config.yaml
translate: 0.06
inner_norm: false
patch_size: [4, 4]
widths: [64, 128, 256]
loss: "cross_entropy"
lr: 0.0018
momentum: 0.95
orthogonalizer: "newton_schulz_5"
steps: 10700
epochs: 13.5
warmup_steps: 320
Rows from block 3 of a small image classifier, named by matrix and row number. Rows with one number belong to one neuron. Each number is 128 + 24 x the weight over its row's rms, rounded and kept within 0 to 255. All counts start at 0. Numbers have three digits each. After the name is the row's rms in percent of the matrix's.
After each neuron's rows are labels from the 100 images, of 14848, where the neuron reaches its highest value: "colour at peak" is the nearest of a few named colours to the mean colour under the peak; "peak on" is the class under the peak. Only what is clearly more common there than usual is listed. The data: single toy objects rendered from many sides on busy backdrops. In brackets: how many of the 100.
# fc1: MLP up (model.blocks.3.mlp.fc1.weight, 768x128), inputs 0-127
# fc2: MLP down (model.blocks.3.mlp.fc2.weight, 128x768, transposed), outputs 0-127

fc1.502 107:115120124103139128086115151140161084116162074177140127093110101109123133114107117139125153138231172135137140139089120152090131127138128112148131145105114132163134125190104147154154135115127149121063105126135138148142135148164116146117144106168128140104137114126141118160122133137124121111129120111133140132122131095125124137093172100172140143137119126122119119125096150153151055130108
fc2.502 119:105102155142153185113158134135102129147093151124143143106115114106110132133147087107119131134105132098150104117125127094151121145153161134117147127113115115170115091154126091101118131149102149116144116136139137139086168171131140134093131105112156132150120135105150141162157092134146111176120167141111090079130104114103159113159167123083152101121202155086130142142088104154153136115127
colour at peak: brown (65)
peak on: part in the main colour (77)

fc1.54 092:123171113137154107128149128101127129083117151097095109123146137192135092087142119152122126152075134172125127210120138157151132136131157109102147125096122102127118137160140050104131140148081132101131124121133098115142112135163133119131132137118104135113124150074174092110123111134109135120134111125116141123114084114136174148118174090119132141176141145099150137133130138131148143121136
fc2.54 077:140144150122105123128135096130142142160124191133160140136108134121127164092102121119088145109158149101154159164136103117118116147144131122096103164131112111124158142192153125172131175141161097150129115112115101135119125142123127156119138128130144126145104166134124149030165120141112124121093136111148154146141114136161153132108145098121116099151106167161063122106126139145166123114128
colour at peak: black (42)
peak on: part in the main colour (60)

fc1.191 085:179094118118132116101107131166133157106137123158071115155147109139100106113151110111167138155074118131139182142099119135122103123141126099140110129134131117138100145141130094120118124109128126146109089188127098100128107146106149097117073123135120129149081145132135137148176137153116097114133103145145154142157138165129164124117126129122146141072140131131174103073118162133160076131138
fc2.191 075:158085132125108121104181112158103120197177150152145156100154099161151129163135146107117148110177134116139113099154157129115100129140113138123110186146124149147137157108114133158094110107112161162137172141135141128128126112126135086112117155109127112122122104133147124110120114130131142134092146108156124128099097111156133142145159169137108080141128131106077153125147113175152080112160
colour at peak: black (40)
peak on: part in the main colour (58)

fc1.121 059:132120136172121176167145118170149108130100085125127131157131168140109135127098114135160109112126138147121109108095097146091130141132141103132146128151105112171109127151155158119141145090109141134105126151106114161143068111158138114106131148170159141151137086119151130149120094128088156154147104127130079123108138100151117126099115067132115132117073121167141129137113111162113125181081
fc2.121 058:099135145121142118163081146135141071134091128109125125175153191152110134153108132155116150154128125121142114086126135125115090142162101144102146120138082117147128101143123136117113141126088110126125138120162114167154081148138144132100160158164148134140146135115102166107133142145092166175126125121152117131186097145163104093127126100137129142129165120138180137156077101126116121123158
colour at peak: black (36)
peak on: part in the main colour (95)

fc1.450 066:177127133135120146126133121138140132129129143149126135130142139118121164098122107103132113087161129171115120143146139125193163127114096123121160057085148122121121110155112151144076102130114135134112103148109161127146079095136148116142120074184150133128097140093171167116056123118131159127122152129132131096102154150128126129105125090138145162112108106137140098115133149171105105106132
fc2.450 069:109107145139158182119086097130114134126112088150142124128147134140160089144117148135122158135071095090108154148101136139133094115150119145130097172103128166111156123131116124115105155142128131131111150130194155122090155134175141143141159149197126128104138134126167097126089120155103153135163120094125096103165077142139106154135140150131141109155117123142141112155110163157111114135144
colour at peak: brown (57)
peak on: part in the main colour (77)

fc1.20 038:080137168125086130078087134173143127125145127131136179156159121135116094107139138109111172092113170120096132101131154130087105129140156143131120133110144103092117087122121169129126135141127121123122146152116125124159152122124088126113112183144156121156080144133112135101137118105153134116167153111100124134134128188129155160160132124110123105154119158102136090140099134116101083085164
fc2.20 037:146144111129106161077139163162107123109115117108139105157112084083122151130173136122080103164115105124168160087129129145086146138123156144149165097131098102111113107147131109161088120166116109122120094144100133119149167123122072097127139162137118129121128139137124096083147135103160100104066095136129151132106166146181116153145156126162131139146132120129108140116112126120128133147151
colour at peak: black (45)
peak on: part in the main colour (45)

fc1.438 020:090107127114143132131151138065152148122130125157129090135137133144091154119084124130157095112164086117115136182094129106127149170117125110117149108136109130129146131066115106128080119117150122108144113121126129143113091103145143113162119153141136099116136109162158190160165128119130125132155149138106118140133157186123142058124139078128082118143131142113151133133155131109095164132143
fc2.438 022:101148110157131149100137076107150148103146132132143124109101110139106113109128140139166151130117138091146170152108118120133130131163125122114153112128121142134211122122114155125120107127107160131136145137111121115159068110153109139111193132154102103079166130152099112179086141121127109099101131131098144134131115083115103076112148114103121136157151104163140151084116172108139142128140
colour at peak: black (35)
peak on: part in the main colour (62)

fc1.206 034:130086110121151130144108085133118152125133173145156113109162123121151107098133125160159119142154124138165147130180145135117141127138118139136110121126087160063138114110111087117076168107114117131089092118129150178131170112134152146153147140141152139119118131121131115123110060118141123106127116175132137075091112140149126139116128129146087116123177119131128165063116147134117166113125
fc2.206 036:133156167128087129134151122102091097099119099168133160111112133163129152092123159109172112158116177096095125148125105118132132112131128143102138173114108184112159154096123169142120140143144076120103125110116151104113125124140135165133082155145120107117079103123130097176149087094122117083124122131160123094110133123099127132146108110111130098123151108084156110107113137138107149137166
colour at peak: brown (63)
peak on: part in the main colour (50)

fc1.297 048:109110151113167109132105132121102160126114110096198163128101158118120151102139155111148131120132125142119064069111171105115149095092134147135127146114063130141159141126127111100113118108088134177162124156144128150118127135142139122138110121111139131123111141077133119145116105110139124166151147108129140118112112096148091112119151117106110120125151083184147139079105180131135128135165
fc2.297 050:128115103089064127134154096115163129162158109146123112108141178100137113131135152105125136140089122098138078128154125112112165121118125152102140136067128125135095121109125094125160196116130102161168116124118126102166123104116116123157127143112123123125059136157134092117145110131136138129118116085170150153140126143083130120091157098155124124133069100094124099127136120132130132142137
colour at peak: black (30)
peak on: part in the main colour (76)

fc1.723 031:115136100123154121129185135122135156152102101139140142162122097111116120116154147059134112134106102087123134155139162113099104140155127121096158071105132124120139159112141118115156116120105114117084110125163153144175131124121113119103114130129118103112104152193093204120102130127091113137089123119167132125129121119134180119143147173145144140130157108158122113106112121074125134117124
fc2.723 033:143130106115131153113082107162113144101151106132142132148160060120149132104129119132130162105134098139115124164142125150105131128152097119177144138108168091116107145151112145151130099105129153099117111170114135105093120065108143159118118161105126135107129157152107112145155175162099114104161085160120126147137206138119098113123141138098117098121124115087112119124151119131116087099145
colour at peak: green (27)
peak on: part in the main colour (73)

fc1.107 132:152103124126153138142148111130096124154128124144127166169129136103100085143110126150117107144112141117098134139147116113118152118133161122110152167113121158156111135110145065129114127094130115120120121127111116149141101106144148097158127122115193121101168103155153127086176125154126142117092128138144093130120087179151152140113151108034105148139145118109122150087126158129109082159121
fc2.107 138:124137107147125139075134127117140124131172164199127129148108134113142147101111131107131121150120200114124132108139124106092136130153097143139140130187107120126176124121096148132133116171128167096112101149168150157122128119108117153081130111101142126091157100114157098127084113136132180132137143147116133115132163117095101165158137122110114137114136102117145092101134131123096115114061
colour at peak: black (51)
peak on: part in the main colour (70)

fc1.282 059:100095130115100171133125110133150129126084106131120141120173116132079089129193076151126126183117129114109105114108147130141150114098134107140125138178105140137100107174155102146116152145128133147077123145138094124113117131144108172150132151112136148137095128110105102148137122110153137199135160145080152139123117118104107149092108093166149144139141091131103127115137136174149124129116
fc2.282 065:156143175136170107138143129150112113204110126126110104147104121164126176116112162121096120142149100087164122067090134098128076128090092128120134111091071120112129153126122130090109097121118121170139113114123126118149108115165101147153096153100128154122095094137123130140139115158135145185113107128102138134141147130145146111122095106156127161122130124124118100102131112168137142133154
colour at peak: black (30)
peak on: part in the main colour (61)

fc1.614 088:138097125125170131101104151144129132127130133171049102142097133130063157064126150125118143141124137132127131086108118161169177118139116106125105111137118092126141138138137147171132149139120140133116134139142161133131085143093131157137128170169142133116129091091119148109092113179137091157101124117102135095143126138168113095151164121163116109104142124149121119098102126167123109121140
fc2.614 082:173138120071146117135100166138116121149103125134120127139143131153102125143113143094085103086161121131132128143133097174124090129171107132149162133151151103142174152102109060110135140114144109112073136152139108128138123145137156162143113152129145088118141137124122126153133164162127125140099109087139135071150111108152127124137133203186136117140130120127128112112120146149132178126122
colour at peak: black (42)
peak on: part in the main colour (64)

fc1.89 088:140124124096120124106123067146110086119087118166128121118177078113145133101161119104137135143167112140127115102107110112102103154132118137133157144140129133167120100104105165154108166147127130153145144138114161153086169108118142144144111167141109136158179113172086102145120148120142125134162121131121152068102047155115147155123123119143147151101145130125123145119106131120085127118138
fc2.89 088:156161146140133146113151143147107116118093127186113137105113114150119112118146168152112140161105139180129087101107145199123126154137101107090141093130152106157112165158132121102123114106120121127132127119114150162170163120154123146126146168110139099153125133113121139122141114094145123169090090142102131117100109064120142140123121121178172119139137142132117091173101091134104105106110
colour at peak: brown (56)
peak on: part in the main colour (71)

fc1.408 137:142126117094139141111138159100129138123133131149117093142164088139091099106149133125137123156127139126112125155139115182139171154114128149115112132117114139053121110126123181114105150131109155117054106108135134143130118131156160096097130151163092102140143111132136116132135094119139143129061123179144086123117117145129135091119106121115130134120138104153144116165157215120127128145142
fc2.408 127:148135132107154058099104130125109157110114130128192158129073096074136145098173167118147111128118125102123078146136141087122133141103117114145182104146144137114120105145113121141098125122140120149138147108104136112120139147163136137142114099152107142162165136143119115170137145118117148103183090108143144102133121125105145072170097124132098141115126130141128174130095118127155155109142
colour at peak: white (35)
peak on: part in the main colour (40)

fc1.128 109:101121127141151097118107096131110160095135137107070184120114124125106150148122146144106141128145160157114156099092146098118110181149146078098161105131104133183143110109127097132115087142130116117126156133165148093098111118099118131149121137113103120137116091162115179157151142111117109146181131153121137161166129143122084151110130093132147136166092128139135129140098127116153140125178
fc2.128 106:140122133138135149127102114126096184159139123122100114101095130109093126122169151112162138123100139154111138114145121136106137089148100119131116107129166119115108111118134142135126100094141137150100121174161148127121123122151104123096167129080116116185146111137121086083115170077125113122116141108093092113123139150115138090114124105151117184095132122116164093107110095048152124138109
colour at peak: brown (57); black (33)
peak on: part in the main colour (83)

fc1.68 076:126078103148101117102162111144126141120083096149138170114077120139110127142133115120117152137126110117116136115111137137173133150124107125101187119110146154153104134097129094114127131125144096127120101154087143113190140118155121166150110198139146096097177129150107118152146158109100121158116174104083154151128110125111130151132108130180135150117117124130139114150136138078119105089126
fc2.68 078:161097101130152123109091126121136149119104099131132113148102117112126154166128099074150136098162078138137171089110129108130096110165133118117113096104090125119110152095157116144089075108130102142124141107116141087169093128136111095126148122134106108104120140098125162142134157145129098136122117138102160157140194082137100112160116140116143137087137112134128133098136113088187120132118
colour at peak: black (46)
peak on: part in the main colour (56)

fc1.388 052:149115184105088147102096102118117175114138138119129121141144106146101131114165131107141121133171164142086170131106126159127100122128130098133182115134120113125137120123088145197135141116114095143156102104107120097135105143110163103105133124123080099146119127140147136145140140099138151118115161130156141127090146126110099121105168142140146195153109142171091103112124141110180130165121
fc2.388 057:136100140199198140103164104129137160132092115097149114117152123121132095132141087115125121106103098117145172120116129124138133142115128152156102160135119107157084119159118106153134107098115128166150110136103158142113149135127144151139140119163101110162116117106126109119112074111113131148096108120166090117143140130119116098146139085142118073146139111096127102117172098114144111067151
colour at peak: brown (60)
peak on: part in the main colour (65)

fc1.559 118:134136151126174115133112117144065149115136134120164133140106122132070157155145115149164142112120131146098146135126137106120163184112108114098136121136121110151117142111147116145135107102134148142114099108108115122146163149128130112127151142087117123127128137164115086158120117106068171139127118090123165127125140151131111152088171191090121092106156158152149122131113082135188096107144
fc2.559 131:135139154112083165138115116157125149130141097108100150157101139122087090147160138098106138134106162140133152129164066108135134136110137153164137148169113140107142136113156132118104106146095106105066121130190147142130092118089151120140129120079093122131092114136110104117155126147126130136103095135113139110112108132139083121145153146092147152118102104170160147090147100095104110126093
colour at peak: black (34)
peak on: part in the main colour (63)

fc1.764 133:124141138143085144134127161142140110129186118114112144153124091113130163113121157113104145125100146113115137120122076126118141142096108108126152124100104134084116118090084058134096138136127089116127124112170142106160059138176142076153131145101173144111165103121143175123185146127131140150127145141127120113149090129149138129121116122108090150129162133139157139112102122095149131133135
fc2.764 143:118110106118136105110152118124125128130135133151102126134147124134107134175108110138119110142130143113105119135089147120135164142117114192089149152155129121116151103143090166106141093132107153139079118117174130124149150122111119087122087137126142124085144125172101095157075169129147114115140133095102108114150111150088083131144111098170155103153129119084122100136180141095097171088138
colour at peak: black (40)
peak on: part in the main colour (50)

fc1.648 084:122114123127147135124095068146117173158085150135110087142127140139113199106113131194148122147125128113097125141144140141163123137153120100138102124115136123129108130155076141167131139103153123148097115131114133136121116132122144106158111145138149085139113131129144121164141051103149113140133149167142136110134144105093110187094138116163123131112085104151087169153131109144146134141097
fc2.648 092:099110100152121084133124143090173126112150111144121092114148129107123093127080103123165092137146140117088147112104143133168083134134105154086146145131100132102109123123128119140125115092083138160125120113124150144130177128159085142178111102127146128108137166054147123128126103126099140133101099127112123174143156097076135123120117126164127108098122108114151107082156095110143119133135
colour at peak: brown (70)
peak on: part in the main colour (86)

fc1.259 121:126068134137157107085139126116093155178130127141116146159120103150058152113127126135166153090132156193110105122128130120144150150119104137104082123126123129138124119117105149080111131137114133148095147147134121162127115169136160146144148155142091135128140131111132135135162152132077126155154093147099129158135111141138103135118148125148132102132182131178141116130067078134108139127105
fc2.259 129:094105073130089135145091148127090119119143097136071135113140117099129138127134117142112135132173146180153119153143135107119112122172101107165143109103142122133117171111154152138152114088087105129131120167136142114155112077116123110149113164106088130121106155162112099110110105109122138132166052114123121080131111130174145161150142155134120134133145154081138138132127136147151138114102
colour at peak: black (49)
peak on: part in the main colour (80)

fc1.556 128:117134116111152156126133121129107159147127117148128127170123130130145096126161114118187104131130151143121131175073126118106144096083143119131104097157143139118137099102147056120120103135120062159074164144152128127108102116167126165153108139144102125134098119135116137143133133121111145116133125160130101143120152096141097092114152134138139121201135118145103070147126135140178124154144
fc2.556 136:114140140143109130160150112143162143147163092124160110128154117121137121085119136129142136118115133143143130129083129127115108144095095148126194098088123093119128100119163147092132100139139100144177100118104130108123103148098130138112124151107107156158154111129127122137154107137121153115076152150119085157143120090126148069114065146145106091108135070130106139166135169155157136120155
colour at peak: black (47)
peak on: part in the main colour (46); dark part (31)

fc1.103 102:144110131140131146142143128135113152159161110110137093107059113182117149114139109108133127121154126136112122134111129122112134127115128121170082148085138130110078108146122117120134141124113127154124116098102124112121162143143172121082124131160146123168085128172138139142129087111153126177119121146149132086083155123117087103128151159149149220151100117143088105116124141123157138153127
fc2.103 108:121110121173125120125136128092138120153135117145151135095162127128119076140116159160133115113116128107133158124107137173131111093156125141149072135090104131110104165139177159136144096111140163150139142132122133073124185127128090134114129136147121147098112115142113140113069123131086143106141132136155130125140163078074148144122099123143089085103153114170138110163151123116107168105144
colour at peak: brown (56)
peak on: part in the main colour (87)

fc1.511 067:127115174129178159081122117166120158103143180130141135170138154135101122108142141180152097124143128133112097091130141172158118149132143136105115129138120172151098124129093150154150095106108099123144100146117114127148113084117138100050121123129148147155120086137138145149147138128142133119118117127088115100109142160111103119120130102126121143141084156153125077119172115149125137086099
fc2.511 071:130123138145111135137186137159177164129153063139123099160153145081116123116160137101150145132159135109170160153099132101132163131138150138177132132152105125157118137134111129151116122126105119144173170109166134109113129132163139136179126125103136118131136144128118122126108109146153115166094131099136094082182139129173122121141142113160123116130148126151123177157074101114095121137148
colour at peak: brown (57)
peak on: part in the main colour (87)

fc1.623 121:117142120120179157119122171152146153147143169087119106134076113164124145123103120121092159149137139124100131124141140120160139105125132134153112149133140080149119089156107139105161162145133128147127124136114137094088042117118110156147123176093090120136090155121088151124155092143103162121182126183125156106131127125091121154139138119125155110143097123150125139119121108094139126134138
fc2.623 141:144084148135132144122108147089130182107150114159140096182141139067146149106104132147127108130162147157108143098144122147172147149118126136133175132149098105095126110094120117160155088136070177119130146149129131143139099151151123134114133137109125085150150177106097102124095151124124137162139110145129099167126123122135107070121146109180134150109142113125144136144114117131149127118084
colour at peak: brown (63)
peak on: part in the main colour (62)

fc1.199 144:179102126157123100152148082150133128185125101157155088130157111115108125090144109169113128139089151119122117174126121119174086130140158122117130181175108147188094163116165101166130096129103081126112107160128105126122144102132132153123133124127158115151105121114142117132108105136108133145118117149136101135099141151140109094154132082099106104095140106121125110145122108127146111124173
fc2.199 139:127103149136126125130094092147143104105154163147141111107147125174109144118148133121155153119137132087149088107109161136146111168143087125105174125126078204123179139098123129123110135148124135124126176164103130141094139107116123150120123126109150105122149105101082146136145131171143151115108150103152128145142115138165133140112180148150087137105148171135095146101123156174153116108117
colour at peak: brown (57); black (35)
peak on: part in the main colour (63)

fc1.203 081:127149142139157166117141119129091142143088130131173171109078131105075133120174106110143128136112144134080155148077136145153084158132134124122181105139134102121120128091160143115134150127190133138138091140117150079136092111124136184113130136103118093137150116125109098125161108136091123137141132107102149143117103123118120173115137104167115116127107107151161127128142110173162122100137
fc2.203 078:160124099170145146109093113125090127127131106108085074106133116114104123115141154126114135162122119142132128078119139122150129127126106131176146151154110104127118152113117085147102104115059111147134127103136137135123090112183136116124122107120085143100118130124133165109133185094143114113137094154089120137155155104187136150148153103144136141170152151105111142131091123139181121168125
colour at peak: black (60)
peak on: part in the main colour (74)